config.yaml
encoder_arch: "convnext_v2"
model: "model that answers yes/no questions on an image's attributes"
dataset: "abstract colour fields from 500 small random pattern networks"
train_examples: 101725
image_size: 48
grayscale: true
crop_scale_min: 1
horizontal_flip: false
translate: 0.12
questions_per_image: 8
encoder_isotropic: false
encoder_norm: "layernorm"
encoder_activation: "relu"
encoder_mlp_ratio: 3
encoder_layer_scale_init: 1.0
encoder_dropout: 0.05
encoder_inner_norm: false
encoder_patch_size: [2, 2]
encoder_depths: [2, 2, 5, 2]
encoder_widths: [48, 96, 192, 384]
encoder_kernel_size: 7
fusion: "cross_attention"
fusion_encoder_width: 256
fusion_encoder_layers: 8
fusion_encoder_norm: "layernorm_no_bias"
fusion_encoder_norm_position: "sandwich"
fusion_encoder_activation: "silu"
fusion_encoder_mlp_ratio: 2
fusion_encoder_head_dim: 32
fusion_encoder_fused_qkv: true
fusion_encoder_bias: "none"
fusion_encoder_qk_norm: true
fusion_encoder_parallel_block: false
fusion_encoder_inner_norm: false
fusion_encoder_positions: "learned"
fusion_encoder_cross_attention_every: 1
init: "trunc_normal_002"
residual_init: "zero_last"
optimizer: "muon"
muon_scale: "match_rms_adamw"
lr: 0.0032
momentum: 0.9
nesterov: true
orthogonalizer: "newton_schulz_5"
adamw_lr_other_params: 0.0011
grad_clip: 0.5
steps: 5300
batch_size: 64
epochs: 3.3
lr_schedule: "wsd"
decay_fraction: 0.4
final_lr_fraction: 0
warmup_steps: 530
weight_decay: 0.3
adamw_weight_decay_other_params: 0.01
Rows from block 5 of the image encoder of a small model that answers yes/no questions on an image's attributes, named by matrix and row number. Rows with one number belong to one neuron. Each number is 128 + 24 x the weight over its row's rms, rounded and kept within 0 to 255. All counts start at 0. After the name is the row's rms in percent of the matrix's.
After each neuron's rows are labels from the 100 images, of 14976, where the neuron reaches its highest value: "top examples" is what is common among them; "peak at" is the part of the image that holds the peak. Only what is clearly more common there than usual is listed. The data: abstract colour fields from 500 small random pattern networks. In brackets: how many of the 100.
# fc1: MLP up (encoder.blocks.5.mlp.fc1.weight, 576x192), inputs 96-191
# fc2: MLP down (encoder.blocks.5.mlp.fc2.weight, 192x576, transposed), outputs 96-191

fc1.391 132 [117 157 149 126  90 124 140 166 154 126 125 107 176 151 118 159 135 107  74 122  95  79 109 110 123 180  96 150 106 135 123 103 145 150 139 139 160 111 142 102 118 124 121 128 178 146 123 102 108 144  87 151 141 178 144 136 122  74 124 153 108 145 149  90 156 119  96 142 150 106 132 102  89 133 122 104 138  85 114 142 114 138 147 171 117 156 104 116 127 143 118 106 130  92  62 107]
fc2.391 128 [149  55  99 170 152 115 141 122 188 114 155 150 120 124 141 131 150 146 124 106 144 115  90 139 154 124 130 143 124 113 125 139 136 112 119 126 146 130 122 129 155 117 170 121 151 125 154 126 146  86 159 109 114  87 117 158 109 143 164 190  77  88 159 104 108 140 164 135 116 122 125 131 117 119 144 125 140 179 125 121 152 121 120 130 126 143 168 145 116  98 134 108 155 121 139 135]
top examples: fine detail (39)
peak at: bottom right (31)

fc1.138 053 [149 141  98 107 156 105 113 156 155 119 119 186 151 142 132 154 122 152  51 120 140 105 123 154 156 112 140 120 152 119 124 112 130 122  83 134 109 115 130 154 149 151 154  90  99 138 106 136 162 123 168 122 126 134 111  84 134 164 130  91  91 131 108  98 118 157 136 122 130 149 153 102 153 123 125 172 129 151 151 100 139 146 130 188 125 113 154 131 129 134 142 141 139 102  93 119]
fc2.138 059 [ 94 136 118  99  71 116 129 170 113 182 146 115 157 124 105 100 157 132 147 150 161 124 112 110 129 126 121 127 102 135 110 167  98 145  82 144 141  91 120 117 107 135 163 173 130 157 138  74 123 102 128 134 112 152  94 145 127 126 110 100 111 106  98 108 125 141  71 162 110 141 116 106  89 149 131 142 127 135 113 132 142 159 109 132 115 140  84 131 124  95 112 128 105  86 143 124]
top examples: dark (33)
peak at: top right (38)

fc1.363 114 [173 109 136  99 129 118 163 128  99 144 117 108 130 112 129 105 203 123 130  95 133 128 129 137 117  93 125 115 136 128 141 150 125 158 142  96 149 123 151 123  96 132  86 117  87 127  92 153 119  95 141 133  81 169 149 118 155 181 121 134 131 128 150 139 123  68 139 154 146 149  94 133 108 111  92 119 133 125 151 145 103 123  85 147 118 113 135  67 118 120 145 145 150 159 104 152]
fc2.363 113 [120 129 105 143  93 157 113 146  91 131 151 130 145 155 114 108 112  98 140 127 150 147 152 138 150 112 100 152 120 117 108  99 130 149 106 103 150 124  91 122 103 141 102 103 147 106 144 151 142 142 135 135 132  97  82 179 130  80 105 120 109 111 129 149 126 149 152 183 118 111  88 114 115 109 134 131 139 137 169 101 126 123  93 111 144 125 133 132 133 120 113 157 122 107 115 127]
top examples: smooth (71); mostly green (45)
peak at: top left (44); top centre (40)

fc1.59 124 [111 122 104 150 127 109  99 103 140 118 136 142 153 177 160 148 111 129 152 134 127 134 139 119 116 133 123 122 109 145 128 136 126 106 115 133 136 100 166 195 136 104 108 101 139 163 133 114 145  96 120  95 119 135 150 154  74 127 131 125 122 166 113 140 101 117 137 101 157 126 118 100 124 125 133 109 109 166 108 124 154 112 120 125  96 128 140 116 106 147 107 128 161 146 118 157]
fc2.59 161 [107 110 110 157 110  88 141 110  96 131 148 132 150 139 173 133 180  75 142 162 129 140 113 125 101 103  95 170 103 110 112 120  73 130 100 154 122  80 165  54 175 123 146 130 152 133 130 137 134 128 141 162 130 132 141 164 133 140  89 116 129 149 110 135 126 151 125 109 144 143 136 117 111 136 152 135 109 117 102 117 148  83 117 170 120 124 132 115 113 156 105 149 129 106 155 110]
top examples: dark (93)
peak at: top left (56)

fc1.575 116 [142 137 151 129 132 154 115 110 149 158 129 137 126 131 156 151 168 137 128 166 112  95 168 171 167 130 120 121 117 102 126 129 136  98 141 101 146 136 103 114 150 104 111 160 154 116 125 144 115  66 114  92 106 169  83 117 105 149 146 137 115 124 140 115 159 166 134  93 144 144 126 129 181 133 153 132  95 116 125  98 151 145  99 109 112 120 115 116 117 118  99 116  78 134  98 143]
fc2.575 109 [ 93 132 110 130 125 130  80 125 111 132 148  87  92 155 126 131  91  98 103 141 134 171 103  95 166 122 102 190 117  95 101 151 117 126 185 123 110 132 123  63 157 149 135 139 160 127 144 109  91 131 141 138 174 135 141 142 182 114 124 109 137 125 135 104 150 140 170 114 117 154 147 121 137 122 122  85 132 149  94 128  77 140 147 148 129 126 140 157 136 153 129 142 129 162 128 111]
top examples: fine detail (48)
peak at: top right (28)

fc1.495 121 [141 130 147 132 109 138 131 127  86 128 152 122  96 131 135 136 148  93 108 107 133 163 131 152 129 125 111 140 161 108 149 140 152 144 136 133 100 121 176 169 145  56 132 132 162 133 170 108 134 128 133 119 148 112  73 164 126  92 124 127 162 112 133 127 110  97 145 151 143  80  73 170 129 117 137 159 138 108 100 105 123  94 133 107 149 159 147 118 146 109 139 132 140 111 123 116]
fc2.495 113 [101 129 107 138 135 108  90 111  97 126 117 132 120 155  68 112 122 168 170 109 136 129 140 135 134  74 172 114 136 134 160 161 129 108 118 109 102 156 121 121 140 134  89 117 119 112 129 145 127 107 138  97 157 133 127 112 141 151 177 148 136 137 117 130  70 103 191 146 131 140 142 143  94 112 116 111 139 124 151 113 152 125 129  98 121 124 119 116 152 114 152 170 127 133 118 128]
top examples: smooth (31); mostly blue (31)
peak at: top right (33); middle right (27)

fc1.359 133 [ 81 118 114 111 105 152 150 150 101  94 146 116 177 177 138 139 147 138 160 170 111 134 150 104 122 139 136 134 158 143 184 121 152 150  97 102 139 140  98  76 147 113 120 143 118 125 135 133 126  84 159 109 121 137 160  97 117 142  99 130 147  90 148 118  74 126 118 167 134  82 136 165 134 118  98 133 133 134 140 143 130 134  93 119 116 123 122  98  85 144 195 129 139 148 118 141]
fc2.359 122 [117 129 133 108 115 117 140  90 103  88 103 147 112 156 108 119 121 147 132 140 151 118 181 130 121 127 103  86  93 122 121  95 139  78 150 129  75 130 123 144 139 155 136 100 116 114 109 119 129 115 100 123 181 147 113 144 156 119 162  89 106 134 126 134  99 138 129  83 151  92  87  89 130  96 145 134 127 125 163 138 102 155 145 143 105 140  84 125 121 164 119 173 175 123 131 111]
top examples: mostly blue (32); dark (29)
peak at: top right (37)

fc1.56 142 [128  73 120 123  77 145  89 158  93 169 150  95 110 135 130 127 143 177 161 165 173  95 184 122 106  70 119 116 116 125 168 137 150  86 154 120 136 128 123  83 103 167 102 124 154 110 103  90 118  75 156 125 141 147 107 114 135 148  81 165 107 139 107 116 168 132  93 135 150 153 128 101 150 120 108 124 110 128  94 150 125 104 111 143 125 140 154 131 154 118 115 118 139 166 113 129]
fc2.56 127 [169 101 146 138 153 114 143 128 155 130 150 122 159 135 148 129 132 100 124 154 124 126 123 133  91 175 101 137 118 120 157 140 136  98 149 127 128 191  90 167 124 161 108 136 149 110 122 138 184 141 113 136 166  91 134 167 197 127 127 142 145 104 133 180 159 132 176 106 130 156 118 143 179  89 136 144 127 138 142 120 125 135 135 110 122 110 134 112 157  81 124 169 120 138 143  96]
top examples: smooth (50); mostly blue (42); dark (35); mostly green (33)
peak at: top centre (32)

fc1.356 119 [136 161 154 188 113 155 110 115 104 150 144 118 170 142 181 122  78 132 132 155 147 130 157 176 155 140 140 120 103 142 132 129 148  83 160 126 118 117  96 118 113  97  99 131 115 139 144  95 118  98 132 100  73 130 130  76  95  94 121 137 118 146 134 149 126 121 127 135  98 129  98 139 102 153 160 105  99 143 121  92  98 123  95 148 116 177 139 131  89 138 146 127 117 133 109 111]
fc2.356 120 [134  98 109 113 115 161 137  71  98 121 131 125 126 160 129 157  89 109 130 100 156 126 122 121 103 117 125 127 123 108 143 137 151 115 121 105 118 136 130  89 152 172 149 161 120 171 131 171 152 113 140 174 146 125 121 108  81 151 126  89 146 151 113 111 123 100 118 112 125 130  99 128 161 141 168 128  80 132 107 105 173 149 113 111 153  83 102  78 142 151 120  81  83 158 103  97]
top examples: dark (31)
peak at: top right (33)

fc1.548 093 [105  92 133 133 105 122 148 116 143 116 101 121 157 183  99 142 106 108 164 112 114 139  94 135 112 115 113 138 124 149 113 143 159 171 120 166 143 133 125  86  99 106 141 167 140 158 132  91 156 117 145 130 128 126 126 117 128  85 131 135  96 137 159 137 124 107  97 112 149 111 122 161  94 156 155 157 168 131 168 111 148 133 125 159 139  91 104 126 123 106 145 140  78 137 106 114]
fc2.548 099 [115  76 131 127 146 126 125 109 142 157 148 159 118 128  98  99 147 183  94  98  93 135 141 137  90 156 125 167 125 133  91 171 138 142 106 104 170 133 143 120 149  94 110 133  99 129 131 132 122  95 177 132 148 148 147 145 108 116 123 134 121 143 186 111 145 128 136 129 186  99  83 137 131 116 167 126 134 150 141 115 155 132 136 140 109 163 132 126 154 106 105 143 146 130 126 141]
top examples: dark (31)
peak at: bottom left (38)

fc1.14 055 [168 143 119 141 156 120 159 123 110 155 114 118 138 152 100 156 122  96 134 148 151 141 133 123  81 104 165 115 111 148 146 148 141 127 124 111 130  75 121 117 133 118 137  51 112 143 122 100 145 121 147  78 109  60 118  99 133 141 133 166 115 105 144 124 157 137  86 105 141 136 138 145 115 154 133 105  86 122 113 129 106 129 132 189 163 132 154 106 125 141 128 133 164 158 106 131]
fc2.14 056 [120 171 104  94 157  95 157 151 136 151 147 134 111 136 148  93 153 108 131 128 120 144 166 161 119 152 107 124 147 132 131 118 117 110 130 149 124 131 148  86  92 120  85  91 178 130 123 119 158 141 149 166  97 113  89 128 112 135 133 138 135 110 147 150 144 114 137 132 133 123 106 177 111 137  44 120 126 141 112 175 149 162 163 134 133 130 139 113 126  78 149 120 125  65 126 156]
top examples: dark (46)
peak at: top right (32)

fc1.170 066 [110 153 157 110 121 103  97 168 111 112 127 122  93 144 128 134 125 167 169  79 123 139 129 150 134 122 104  97 149 139 154 112 171 116 142 129 154 147 113 163 127 122 111 116 106 142 164 155 135 119 127 120 102 138  99 128 150 165 127 138 123 123 107 116 125 112 129 119 142 129 118 133 116 149 127 163  87 121  91 131 172  97 116 133 112 178 142 117 137 150 155 118 132  34 136 130]
fc2.170 066 [134 101 112 189 171 134 183 131 123 152 160 155 148 122 107 121 105 139  93 132 144 103 122  98 142 124  98 103 140 126 127 171 137 154 155  92 127 150 132 130 130 117 139 147 159 131 154 103 108  74 168 139 103 135 118 135 158 135 152 117 125 115 137 139 129 150 118  87 130 173 121 127 116 158 151 117 151  85  97 108 132 139 175 135 149 154 147 104 143 121 147  83 126  98 112 132]
top examples: fine detail (49)
peak at: bottom left (27)

fc1.139 139 [131  79 142 122 163 139 144 131 130 122 127 133 107 136 171 149 125 136 130 167 129 102 138 129 123 109 144 136 102 130 108  79 116 148 127 138 167 111 135  81  82 125  93 159 109 150 116 133 127 134 183 107  79 146 135 124 126 120 134 155 105 121 120 103  90 127 135 129 126 102  94 154 119  85  70 158  86 159 156 101 145 123 155 100 109 119 149 116 139 129 173 122 102 129 132 137]
fc2.139 144 [142 103 133 133 121 150 129 156 134 137 130  77 174 121 134 125 151 169 133 140 157 134 198 109 120 143 108 159 100 118 136 117 160 172 135 156 114 173 112 111 148 167 112 127 124 139 129 153 107 130 116 148 157 117 152 143 178 134 138 125  92 117 111 127 141 135 149 127 144 132 137 110 122 122 152  98 118 192 149 131 116 173 164 132 151 128 139 127 132 149  88 124  90 111 116 107]
top examples: smooth (44); mostly blue (35); mostly green (32); dark (27)
peak at: bottom left (27)